Rows from block 8 of the audio encoder of a small encoder-decoder audio transcriber, named by matrix and row number. Each number is 128 + 32 x the weight over its row's rms, rounded and kept within 0 to 255. All counts start at 0. Numbers have three digits each.
Before each channel's rows are labels from the 100 clips, of 14976, where the channel reaches its highest value: "top examples" is what is common among them; "loudest band" is the band of the loudest frequency at the time of the peak. Only what is clearly more common there than usual is listed. The data: telephone keypad tones over noise or synthetic speech.
# c30: last pointwise conv (encoder.blocks.8.c3.0.weight, 320x320x1), inputs 0-159

top examples: key "8"; number of keys: 9
loudest band: 1000 to 2000 Hz
c30.32:134112134130134159072140134151161140137144147116121132179132163117114151145131112113120146164140146119121106119141091143137119175122145071138123096137088121123165174151116146116190055126146158106081145129100115101122176111097122179138163092142158159027165087169124180192104131107143123171123181091146099136118135201134139110179201142159124095137130106181161136121171103127144139111171119167111112170232130102090132116129098103099117145101137123148147131196116144071120151074167182

top examples: key "3"; key "A"; last key: 3; last key: A
loudest band: 1000 to 2000 Hz
c30.27:130083144099130107181128138121152126113121136089144118164160110164216076107119134120110172214156123122063141079129074108118027095097094197152137167136124121134088067162122148131114117151068139110111105118059089121189143138136149142140168134120106082145089044107092157161137152076088107112068179114184103172159141130113105108131111068170130162150170114092202114046157092098121103158098086122115156131102111141115119103060155173089145119177138104103123133101168127198159124085159155

top examples: key "7"; number of keys: 9
loudest band: 1000 to 2000 Hz
c30.136:136145176125148157165092150102082158148171125148115121149144096101154150161140162183136113211113136086151169106214125175109098182095152145098164129119117085166102162163166121169155159130180165097069136168149133147198189152136152175158156122151170129246158153125123181125235150129134116213138144118139140163137156118084093139130138161171119145144159128064148120088101161143124120145112130144137114112139116118108177161103143135124167154114158145100121137089144132113100091097108130

top examples: number of keys: 1; last key: A
loudest band: 1000 to 2000 Hz
c30.99:101084126144108133158104121099137139107139171176089089113144145076128180098145094135143077127147123122133127117182171133095149113068070115157121144126140113186116144117127097160116097201164157098148087124168115115141085115150069138129166120114104047133117093130077129134079147086151119144146079110113118121121140114120062126138158102155154073094062081114089083117133127112121123140139091141116180122154125134106123102130117160136114131202161181100145130143114123177080150145106132

top examples: key "#"; key "D"; key "3"
loudest band: 1000 to 2000 Hz
c30.173:170167153129137098138116104126134153086104143129156134088085128168190143127089147153152099077142189081130116118167115109093157102154116154139156166117109148104141116133115076127143173124096131144099129230131129113108137149154108101152152138132133106139056174158131202134143104143142109143090120113099136116178161166110037101103201135128126104133091140156112135103145129178117086116141125149094130186069105150116079118158174067125159072101108120172109125076142117187175134088176102

top examples: number of keys: 9; key "5"
loudest band: 1000 to 2000 Hz
c30.61:196120114122134197115138115095082125129088126177075120146113142112174162095158113182100104172132155096140149159160141104126097074122139166079184103109098140119158041132099154148066135173101111162146157183121155136141194143156136132157118127121170122082051124130144170081141115123200071162087103092051127118153121097115135097148110175123166142110155094147089164123165118132110140131154132124123117132149173120196109123105042077083123084134117128141153121059119134063112121074130130

top examples: number of keys: 7; key "6"
loudest band: 1000 to 2000 Hz
c30.22:052114088115120137121165180168150159128072066129100065162135168154104125161138101147130123162153165128185134120126122080117129148138034109068151140098107152090165152131102120156158063099100130144157065135169134191176096086122106146164076131121129147144134101145136090137131148149124122160131084092104101102134171121095180130071127126139153098108086142088156134144101100174149093107123154175124176137190106145166133144163162078074159097137139101119116048164165152115072144166127129

top examples: first key: 9; first key: 3
loudest band: 1000 to 2000 Hz
c30.291:167130150104122061185093111167160106138121133179121198138115105108162133152141102146102105147103068120164159128096141136141117149143128075138105184087129176062126140157135082105149147145121155039142155135140158139163195169092134113106138142124136123140163140119109129106125172086119142188089131113104113114159145095060125131093151165154127145107140121100059159069075126126129173197158175114122170148125186127129109112157134119140126138150133122091128140175147113156105121250094109

top examples: key "5"; key "7"; last key: 5
loudest band: 1000 to 2000 Hz
c30.271:089204109084152112192059123141142139132130162076205144113066098187146111128156125100136142232110079149146050126255168082109225117121128121114125136137172209113103104132113118069155076171164134138219120146109169130158119136131183118149136118125179078110142153095138166094132112100053128122174110191090098068145165123118163169111123112174166129136139166094165158196094121117113162128173151164126084156176124180143116181090090162123111103091124142133162124106109146059102107142129113

top examples: key "#"; number of keys: 9; key "0"
loudest band: 500 to 1000 Hz
c30.123:094150113184126192060123127132168151126068112137124157125175146111158153085083113108121148089165109154125158153104134146138187100126134162089099141134096090163158058094136145151093056151144140137121169091127167120114136106153069156162157159103239152079135124084163188167109161096060075102181158164134131116117110189127106117134179140180106140133175131154080184133089139148049146124112139176089139156103058118164143110200112124151135163123122111254092081180121152182159181116131137

top examples: key "A"; number of keys: 7
loudest band: 1000 to 2000 Hz
c30.222:115157160125086208116065114109096079088077109072096101151186154146119143167087105180123113072165126120096105217105192160171144131166138078105134114134118174086157107133105157178133153125120172166101157068154166156136215076130138087128140142092092104129124083083107142178104132143111186138103157051052106123140145065117106128112126132145148135092116126138113144143111144109187164107095136086132156083144078172143097126108095115078129206152113136075143117146154139129108088106185088

top examples: key "#"; key "7"; number of keys: 9; last key: 7
loudest band: 1000 to 2000 Hz
c30.213:115178120125145108154119107122112129125108145176102140096124143194091150133116094144131104134128150175129132127163131148090178111162108098084164133132118087105130137134145066157144185093178096117182131061058065129152123145122142106126104131158199140120116064103103099184108085123170139180125154096128118174073200113114165198120089100111064121126158134176136083151123135117130146154138174144184082133102161070166107056173160166146092113110108160081106086172114109152164138164146125

top examples: key "1"; key "5"; number of keys: 9; last key: 1
loudest band: 500 to 1000 Hz
c30.162:205131111138140153100080104174152161084142136146092119102099109189111134085159131150119082124120111145105112101137144145127142121131148104142079168158137099108137151147069138120095157155111137091147168101179141158172183119151171181108125118155125117138101074173184155106129120119178160175107193073123080207140115116101125065168068137134117127141139078036170096085116120097163107100123110116100121131149127100130181209088145213139170125122080141136125121119108106084134095133190107

top examples: key "6"; number of keys: 8
loudest band: 1000 to 2000 Hz
c30.195:162101117168168158106198132118147143121132160144131166131154105171139143127199123181131162142177109155134147141140088137159089162133166160137090135116133146154193150157104123147103108161107103111092139151182179138091102130128097086100126120117140099138172113142044141163158143110152176092101151151118154169074112180070137181068178084158170096140125176115146111143073168115101115173236090114158110098102124131152124119121152139170104103174165115123177118134158146070127136124146128

top examples: key "3"; number of keys: 9
loudest band: 1000 to 2000 Hz
c30.196:115074109142139131145092153202118134138132172166148137133115163106125096118085126106051047170216092120102200107145105076144116178082062157099115091104089112153179101155191154128137155112133144146142114182146110178097121148122118145099120165154168099110156133153159112184117189129120097122151165150099123108107162122081109145157125155110173160074081103135103175129150133095207166211120087151120148140145188076093092117107103073106129169079078084080143109126149051099120137088145125

top examples: key "8"; number of keys: 9
loudest band: 1000 to 2000 Hz
c30.171:132111151124079152117166154172193145136158192175089129141147105073121114102115127159136163120144174067107255116111125141139133131120141153153082140134103142144111113164138138133116152125084130118139112139181165161077122121104166165185082117100109115095173164110125096156160130140100139062184151024147178119106194125107135136141157128122119080118065108115097147093141130141106106104085099176117101173128142136121121080090136151128159112125086199114102119150095106146123089118140140

top examples: key "9"; key "5"; number of keys: 9; number of keys: 8
loudest band: 1000 to 2000 Hz
c30.169:077114076126095092168090158090130114143112137149149166164161128131137091124123124128111126091069125118169165120126128134169159131119132160120098137114124131114117095152106101116112138137144103121099079115134126080144111116134134122130089098086105117087077108128101088145161118160103101147134101223149108142115176162142146163138148113185160122135120140172135153103047136224149046125093131093097100184119114083175182058085119098252126146046143194255098136157065075148108170086233120

top examples: key "8"; key "0"; key "5"; number of keys: 9
loudest band: 1000 to 2000 Hz
c30.265:091133098141114148138115159071168151113096130121164189093177123161104151092098110135131134125140135202172143113154083117063170123099152121111115132114156186156188112131163110124110116085148143129128190104133163149181128142124162148137143108140173150103222075171111132108190121105097091147171103164151105192161139255115218090139144107172162099106117166112081186148120110100123155129133105162145114141202158102107096103142148126138138126103151133158135110083132083093181139164126214

top examples: key "4"; key "6"; number of keys: 8
loudest band: 1000 to 2000 Hz
c30.15:163098147104131118121141108094136113139116182123154098102156156214084096130130176098085199117165097122184138214110126085103078133154148130082128165153091117118116115122109124197117125131041141144130124131094137093141110100134125120130112125086082173226087076132071112072151131227131188106090129132159154113099075092093118128083098186132077167156128103097104131211189135186091102081141146106074111120148131160121130181084134134106105128077128142155027116111132155070156143209192092

top examples: key "1"; key "2"; number of keys: 9; last key: 2
loudest band: 1000 to 2000 Hz
c30.302:113051091162127155152078120116142144106055086113155092122164108182131143109123106117097105178141195085161092149139190154123088149131071068148106168113113109095142143184148132127132118159114077144064156118139158092077115109094140165171155090128135048127153129116170187092074116102161121119178163111109146082115105085142170141128098102147136154124061103099137140096109112124094140140072104057051103143151123135160159107104157168084114142184160189159190133070157136092163165137094145

top examples: key "*"; key "0"; number of keys: 9
loudest band: 1000 to 2000 Hz
c30.144:137167148102121199119181134086077161096088175121104122121129127081150127124133137098129152137129131129109148132118148134126166143116115179125092130118141109152152175149175136180134096136175186141169187163119116161125117151132134150119165084093114174168175113117154188168137095089123169105129129123100161124140106063141123141091135137146121077127089147054128179137118117120107092142158172137113093149168153092059065088176156182087151119128120141109103154149057179180146090160126101

top examples: key "0"; key "6"; first key: 0; number of keys: 9
loudest band: 1000 to 2000 Hz
c30.187:109149107148069170164149174140178171160113118110143088110149153138096126137101161172089165105137148110201139166097139100105026151149144109157093152126088149093130121135098140126106087153057135135156118116134101128156094089144062099101097107122192072140146114122138201151120126149101125127147107207104134126122133183102173120148097110164074042121187125105148103097141162199125159113149102115090157096187126108079152113159085133176090157113194113139145124107182133100139157125204123

top examples: number of keys: 8
loudest band: 1000 to 2000 Hz
c30.318:105134116146127142176135130105181132122116192102165107124135098124112130143100131181138165123159159088135092104130117119120141124123117158057053136105168141119203134176133116123127127109145167114127119157126127122102086115123101114144142101145131102136098175137124108101038089109144107122124126151073133124067051116103143129103044150111088131116102100174106156131112239131126121244101070111151122139147188080100144167138096102136154155110152122126162125117135063088168149152118105

top examples: key "#"; number of keys: 7; number of keys: 8
loudest band: 1000 to 2000 Hz; 500 to 1000 Hz
c30.184:166161123130095117094145106097049133127127125131117115191138096149110115106146104158165102110094175105140134076114102094080103151122082113135145110170106169116118095175134096154070161110125120129122133120189125123093141143087117098172078081159145140112123116146122208153120170133137108118086119134164120138116147148160112085101144030074119083097083117203124126139124171096131098091117156145141110196153097097105125102128155079109137077131153113154170180176115151128125125106060159

top examples: key "C"; last key: C; first key: C
loudest band: 1000 to 2000 Hz
c30.159:142132149140137141189093167146196115120122100159109101116130127109160115116130124219131120149196107061184147156139132167100145117149136125127130159124135127112114151092160089133100091123200183130141068125138163099172179097146140160107145113217170119084178086074137138108137168066140138058141176132143098152112141145200119136133110092123105131206132117124082073147157127126119131112129125144130119121124128096149117095165153119157076123148088123136118068055132149145161116165093139

top examples: key "*"; number of keys: 9; number of keys: 8
loudest band: 1000 to 2000 Hz
c30.4:037078115159118184073130098152144184145184136154186094109144136114148140151152124120146151143120102144175061176169115154127132072122107142130138094155112078176155049089111104132123067108152139093147168096115131129138133113145172106134152134149137109160157086134107106133084110156183138124142096130131175140128134109099110135157063128112111112093135144136116179160128124112126158167103118146177166107181162105108087184100132120111152109110135102153078098181141129172121079171161112

top examples: key "0"
loudest band: 1000 to 2000 Hz
c30.193:165160120201111151094176104113138112107140155120098097114147152180104153141101156119135190149204128119113162115084131132121107096144127112142123139102136204134177156149137162206167167157115128145106157128145163145112128204087145068124108125133136107102203128152159191177084138092122124121072124169137160120169157125118145126130191129120128073101037134067111110122079168153064138118111119185096096115212106066096120079076061115164125059130182124076159100147099160202131169098119124

top examples: number of keys: 9; key "5"
loudest band: 1000 to 2000 Hz
c30.254:114158197071110114062109106130128135129077092140155116163119113117137078169112122074106133105148152095112103132180140169108084144104141113073129148113153120085142144088139151134113133104091087127159059145161135180151104147116195124160117110124123095118133099082130097138143135124171129104176180153155136116167130186136197144153134047133123119104118114108098152107084110148202160112109086120105174119148134124102117114091062123112110160109128113125169116083095136086093076105132130

top examples: number of keys: 7; number of keys: 8
loudest band: 500 to 1000 Hz; 1000 to 2000 Hz
c30.225:112153162142150130084097083133088130129121182115098136203113133108106168122139148155087125116157159118129149163143149134132114164133155088149110122117069132142162170157145131106076092144058123146167138089104149151088174170138135121139072099154089161167141086145091140095102093116152176070074122101106167120140136132189125141146157071082147147093145152129121124214134116192170133125163097156143109134155091057143113149113138062094086102178132100188137131113122217093134118165104067

top examples: key "C"; key "9"; number of keys: 8
loudest band: 500 to 1000 Hz
c30.132:138108071103114092229134077116129109112106141111093103150113109112079139101165185117107098124158097213122147127116110127124085143154129143115150199120142092129207122168141116096140101171147134141148099099111148124156109173170099223165194075144077115142110182150100046110137140191102131118076077152144173171137118144127129127133114128109120192132150112110129070129087129139058080175127136163136151091102093145108149160070086132168118132128102139126112096078135146185214167113059106

top examples: key "3"; key "6"; number of keys: 8; first key: 3
loudest band: 1000 to 2000 Hz
c30.186:213132145105109141148130116138149120148101065107148081134104089116142123095089162179113096165105125118156088105136096096134128082130106135163102142117146125103106129107138149162124146145174109139069148157145140152131065088106119118045137118075132085075106159134107134108142154133108150101162137061093168112104151122134162123136186144134101068159101096167076104160137128165125116209118122166173070124123175176151189098115076096166147122088140137139141107164120149205116175083126190

top examples: key "B"; key "C"; number of keys: 9
loudest band: 1000 to 2000 Hz
c30.82:194082116151111171141124111153106188142150125159123142180132092083109118142124133165145135099131068169123132139127133147124145125116102127127108129148127089127190135150127117129151119129060128143139087151109136090098127129137102114163121128043107074101084118133164086077146127169095125148133115141106085148109092057134220149103145109144200248137080084152115066113073083172134075085132114050129047175070141158124190110153129185221105122170048128202161104067063109176134160044191086

top examples: key "0"; number of keys: 9
loudest band: 1000 to 2000 Hz
c30.205:129127136106149151143155158139129139148197111112182121060130153158145143116113121159183145101183160140132150163132098139171162146198111151148135078142164200114163109107117131107099153120178173139113129110148125131110148153163181105101135129186164105234197135086059246187105110154159141154134128158171161137102069153139148099092141134132081143122109084121095173130148109117090123109161116195159142065195141108102143102100119084125126162116117075151167142115163126203127187123133102

top examples: first key: C
loudest band: 1000 to 2000 Hz
c30.48:088102130163101085168142099118128122101122102104106093151152073185109119115201092131145148170164092139123128157138157142115134141135119147129153153145101159134181105145195194150138128127172110122149148134060168121117131135148057119136118147113209173117126117096112067139102124128168127139099101110116101143133151104160126120180138151136119100159084160180096115160117159158184091179144113150095159129097152138181070125127136108155075123133091189149148164170103104159179162117171157

top examples: key "#"
loudest band: 500 to 1000 Hz
c30.87:102173199156125161143114104181158160120192118116089087094100111109137146107147067129097178139096129176092078115183183116160121116080100120140121151095077120105103154179072167137146117136079095120103120130105153153108110173077098083114057143082065157161103216181122148170048120070123129162110147097112139133065143073121136144112127138183144165089117126181128122094139072119098104106129108075141151196131099148136148112171215058165160121114115129182098160160175107174102175129125124

top examples: key "*"; number of keys: 9
loudest band: 1000 to 2000 Hz
c30.42:160151174098144109073039131124178163133162141187134170123149092166153112139132140144148199071150125140133163120072132139121127159161125156120128080146132156106145134133094115150141141098082151115141129102106124130171129114099170105173165107094147159212255078126117204153068080094195131089179108155167134113078101176102071152148164102074076130093146138130160157192081121144135123113123176181141149100185110167203082174137169091138118173092124097128192196131167147215153152175068130

top examples: key "6"; key "7"; number of keys: 9; number of keys: 8
loudest band: 500 to 1000 Hz
c30.86:138119112127121154099131094120133150136082136094117154127129124176124114102140118150174109141163132153089180140173123119157127130131119117139124138110093133170185087151149139175104116170181149128160167132115136172101122132178160157124115099088208123111073104093083084108106146195182085078135088028153084108063102136078140128173149150100123181146090130189172117112206179132166115147110157097129069164083130197099205125087150133121107112156121139078132077181170084046161100079145155

top examples: number of keys: 1
loudest band: 1000 to 2000 Hz
c30.110:173193138125062127134157099075148142061163216123105154172143126132089139153129120184129164133137132149184092102204110115139167129087117130064123081062139168124172136124128103110084116186137175121175200139129173138038122151118188098084153049113191135123115189169127077138149084114118120111111092122078080114095123137151079091123051158068084089136105169140083112165112130077112109112159149117140137075106172149108170109112138077092177157109108151112141091128138095095110156120113179

top examples: key "D"; last key: D; number of keys: 7
loudest band: 1000 to 2000 Hz
c30.244:112178131145107239082117155111149153139123175111082117123138147170142144155141162097169140110193141161165136133126152102129144043125128115125102142135088187178114163100175136162048188124058136150108163162094061123106216111133189121170087102175119091155124168095089103147131185118110183120165148128146094093145193088064116142172113131103124142105179103130151146068141122090126054143124083174127151151101122173124217087166160161203106131077142151073104077177130114110128096204172161

top examples: key "D"; key "C"; last key: 3
loudest band: 500 to 1000 Hz
c30.269:166156131146098081176110193145129182139173102164119141105121112113138118151118154117095158140126101126081136106084035098108146118159167138085162117119131139137148161145088143138133141098144116109094120107149137115163102155162116111103155100183134124155085087147121157163108140152115162176176155166109129185154124057131121132174095134184116167087091106189199124108120121105169109126150072131115065130065155138157169124163103141082137101097148147154118073044096147148143169128118088

top examples: key "7"; number of keys: 8; number of keys: 9
loudest band: 1000 to 2000 Hz
c30.310:144122170177133171112172131107134095152116179184167139150130125105143131190187170187158193131099155144142166181079133157114125154099124096103128068147113132099144182129184161139113094087118157138124178110147138080172066133118120172167125103133095173177141135100122125132255117212089120087136128199129137167067110081120101192117138073162130181115105094140114091220138100124104117092113122080160067145112122115098104143043102089158131145047154163086171081107165140134100162120134122

top examples: key "7"; number of keys: 9
loudest band: 1000 to 2000 Hz
c30.289:125078116145117192158166123114139153134150075107136096164112149181134104136081095151131156134144081132117116101131112106153112148113115183135129141099117102139146148172133124126150144124127138133102123104116155120068158169166090131172079165142123110177164103164150132177194139163131151121157118193140035127203137157141135165147185134154092205120075127130143236053115181127114200150141141129128131082212146093100054107114126199164144128158071102122148171189160059113124172066147122

top examples: rumble; number of keys: 3; first key: *
loudest band: 4000 to 8000 Hz
c30.68:145101121113154094179121152195121145161105111180122128120105099089142114139166194197162157126095075091113128117150106170150125130155185175146132120142128129098123135097162111099119087222174114176144158089162095129120165080127110141103134130166113114120131192143155140146140068122110152099079114083069053130156125137125134087150085085110151133089110195142172096161161096100168088097159184120162117138157148114128163091122090101113102106147154114143194061074112093112076116112130119

top examples: key "7"; last key: 7
loudest band: 500 to 1000 Hz
c30.301:110152160163150079135020117164196145149148143134136089134134132225153139111143153132089159153179167132074094128131111126103120156104106124129120150157129120060113144160105100057099106153136149192166150139159127137183136159143135115112108105100161162104124134108101171128095123063157175090116071133111137150112136146108107131097133141125072176099195158202135132099193116156172111127096114082106085096064115080102159140146148118094133105143125179142134108132142070115124147165110131

top examples: key "7"; number of keys: 9
loudest band: 1000 to 2000 Hz
c30.231:162128141090145098119081094112093125109113068121135117130165114119164180150116093169120091161125089154181143134101155170125150131148126107142122062112095168079071096146120157123153108146064080122174146147140140180135098100142136172119116152061126166153130081142208191058169167225135123167151141130165075145141142110107114151130125127180099161150118145082134140197094099130137144119123108124120146138112130171096040107126129125090151126168140121059172050087172075081112139158121140

top examples: key "A"; key "C"; number of keys: 8
loudest band: 1000 to 2000 Hz
c30.208:144124144164114122140140150085152145113102126101195129120109076087147132101115147141141117142143172096150103116146096105164127151128135126133128117136152169127098144198165134096133137076127111134190111199194157170149081120117133110127141120134051136154136152170160204072062178138101153084143125158088103138120073114117091135136170119141108128122176096110131141146197107171135115111141126107131095132135103159096102128099146158241147149089149125119173151128168084104080225175154113

top examples: number of keys: 7; first key: A
loudest band: 1000 to 2000 Hz
c30.44:170156097102114181124247084069196215114175117106158136088104124152149145108145133178176117082158104124157168206112172184067141116146168092132147158168119133115136178162125099159089189102152106118127155143116147194127138115118142186118137138134149147136116102120086153103130155146088136109112088160137091084149151185127103124122089118146142121045149123113117107136148162132128144109096111080105125128118140108144162171180177145156146182069135166088136104142135095106122150099111104

top examples: key "7"; key "4"; key "D"; number of keys: 8
loudest band: 1000 to 2000 Hz
c30.283:121116066152121156143146099164164134135111207168120147149134095147156182151171143138192119118182076121130058134114200149126120159112140177077175135146133146124145143078098121185137122141098121110075184137159156127072118143170123223144093192130128137228170071106108142107196077149135097100116112068117113138131087157104133151115103121127114130090115106148063196201158156106159126118157134091151060119172140087092151100090110135147124155150124117146137152137124108103160132130136115

top examples: number of keys: 8; number of keys: 9
loudest band: 1000 to 2000 Hz
c30.263:130127141129103171132130080136073132127123115138099136112099048139048152160119144125111128139176127125079118114099144079065120136145105141168223148110099133105095128170121161169106112191155158160208168167162126105141083160052113163179083109156095079129144145085108170104146138084034133119127171137089119158142104180097109098084068066127117036175101170121136071091152194105139141135185135137118185081127153143103172093079113145124156132218127054162119172148129121188178093132152142

top examples: key "#"; key "A"; number of keys: 9
loudest band: 500 to 1000 Hz
c30.6:119130141125113157129154142131142190109157182125099095174149142157103140128035103103125098172142124133159109107116150109148038164114162113128154132136081098155160132184086155156118136129175120126144103116098098134115152230131087104123119129126176124144085171106219108195165147084150073138120149160088191155109181163133162092190127151219098134072124142147137137075085132153120154065129115116140102156136110117099103108222140142121085115140098137215179089188086110232116165123185125

top examples: key "3"
loudest band: 1000 to 2000 Hz
c30.273:174186166105104167123164109159125159151055179194080130120142051087119112179106191094109117154121115067079157061140143139139149101144127127138144131142142095142154155149084124130127118109127096084139101208126176163159120099171149154155164155102139128095122144131141107045168106182116135194116120165161106172143150180108136119167127099164070101188132117166086072162181134095204168140102146129101122145092147069167093102167119134101125163145144191104154145121129179127069102105082166

top examples: number of keys: 9; key "8"; key "1"; last key: 1
loudest band: 500 to 1000 Hz
c30.81:157107078132108153103182057144158143093153122137177157092108118138054115094118131111140062141137161088141073145157117114110108081086056071090172152121163160150142097123132081147135083100140146149127097146113128139174118092123131114133141114144102079114159135142136072165135120096150060209120195198105097205182112168089155131162118121197105142129146169155138136097047093148115159126151132119124126190095100176128178109129197131090160157100116118136135158145089097128163166187134107

top examples: key "5"; key "#"; first key: 5
loudest band: 1000 to 2000 Hz
c30.52:088184119063095136151132105081157106158100148131149174061143132176070152150113108109138143173117145142131171078241146111163136135136113168141150088141166140120170104083100160164107137133146166079191125168101151113187074147146162136134174118151108136144114077147140150174135107113128149078160138088134157151186095210140128120111142101128157151156139136135111132123054116193016079139174118115116058111138147074082111087194103141151129111123096059187130135158177163203104134122127067

top examples: key "#"; last key: #; first key: #
loudest band: 1000 to 2000 Hz
c30.218:149131182102166096133162129189077155110128162077156137094096129186113067130143178138144125202094154091123110093117099141090127127119146139102093146120112136120183144151208104083127103140098132113190113190095151120110097105131106157108119133122126108143102162126110146126147146101158099165176125166171133123119153219073200114098124121117118101095123105069095103147169149123133154106099119117136131139106070160120153126147052152113162195097178116127172142190111042111107106139091176

top examples: first key: 6
loudest band: 4000 to 8000 Hz
c30.113:134114061186124100145082185159105161106140092165146095083091106064154123110088189144186144119082132126107124144096119076144121155166114119105126194173084101087115200097109113083131098134118113173144205151084088076087126138133183134148122069163143182097077208178097143124114115180128094129117105125080117119114109092139140091122131128102145085144170143124140137130118074118148141148076118110127176182114150156192084139107165112113131117154148117139126082143118134164173132191141144

top examples: first key: #; number of keys: 1; number of keys: 9
loudest band: 1000 to 2000 Hz
c30.267:131126071119114192110124123173110146131122089059132160103124122124157131127142092134136088122152097164109189130091127141133158109156159111131176095101124120153117111098117102067114113156135107191126167180134155151157124144123148185115139101112122103140137122112137157149120130183126119125129097091164100132146089152111168101109135145089099087114159099135118112118122158123130128054111118120124094109153100155105134125101116169123127090177141133132068129169022064117191073146171057

top examples: key "4"; key "D"; number of keys: 9
loudest band: 500 to 1000 Hz
c30.282:134164118158106140113113125116137108108174143106143100135126160124129181140111160163111142134150210073112154154093116115139200111128167193108117069128149130088163108108163133105089126126141167188133128122181084166189117116085154142068091178164157120157151095103126076088189144167132149146138066079111094168158127172150113127137089127108105179061132072140102112210191099098099109119069125068136097163114101118138090154134091160069141186118127141091123151192154130132118062182135155

top examples: key "7"
loudest band: 500 to 1000 Hz
c30.164:106134105163144154137078127087203191067111051114107133132136123185153140157130099164062107168152154140089195119132113159189120110152111125104127105073159131152061158151154142143126135137171119174103143122102151140149103183095110107072064140177147080149066107121087185171132145141083171109107125141153120072117151147099104125130157201121134121074177131102109137113089091115154148185127117073151109125082118101199128153144116143126144089082124124116134147139144114124126089138103100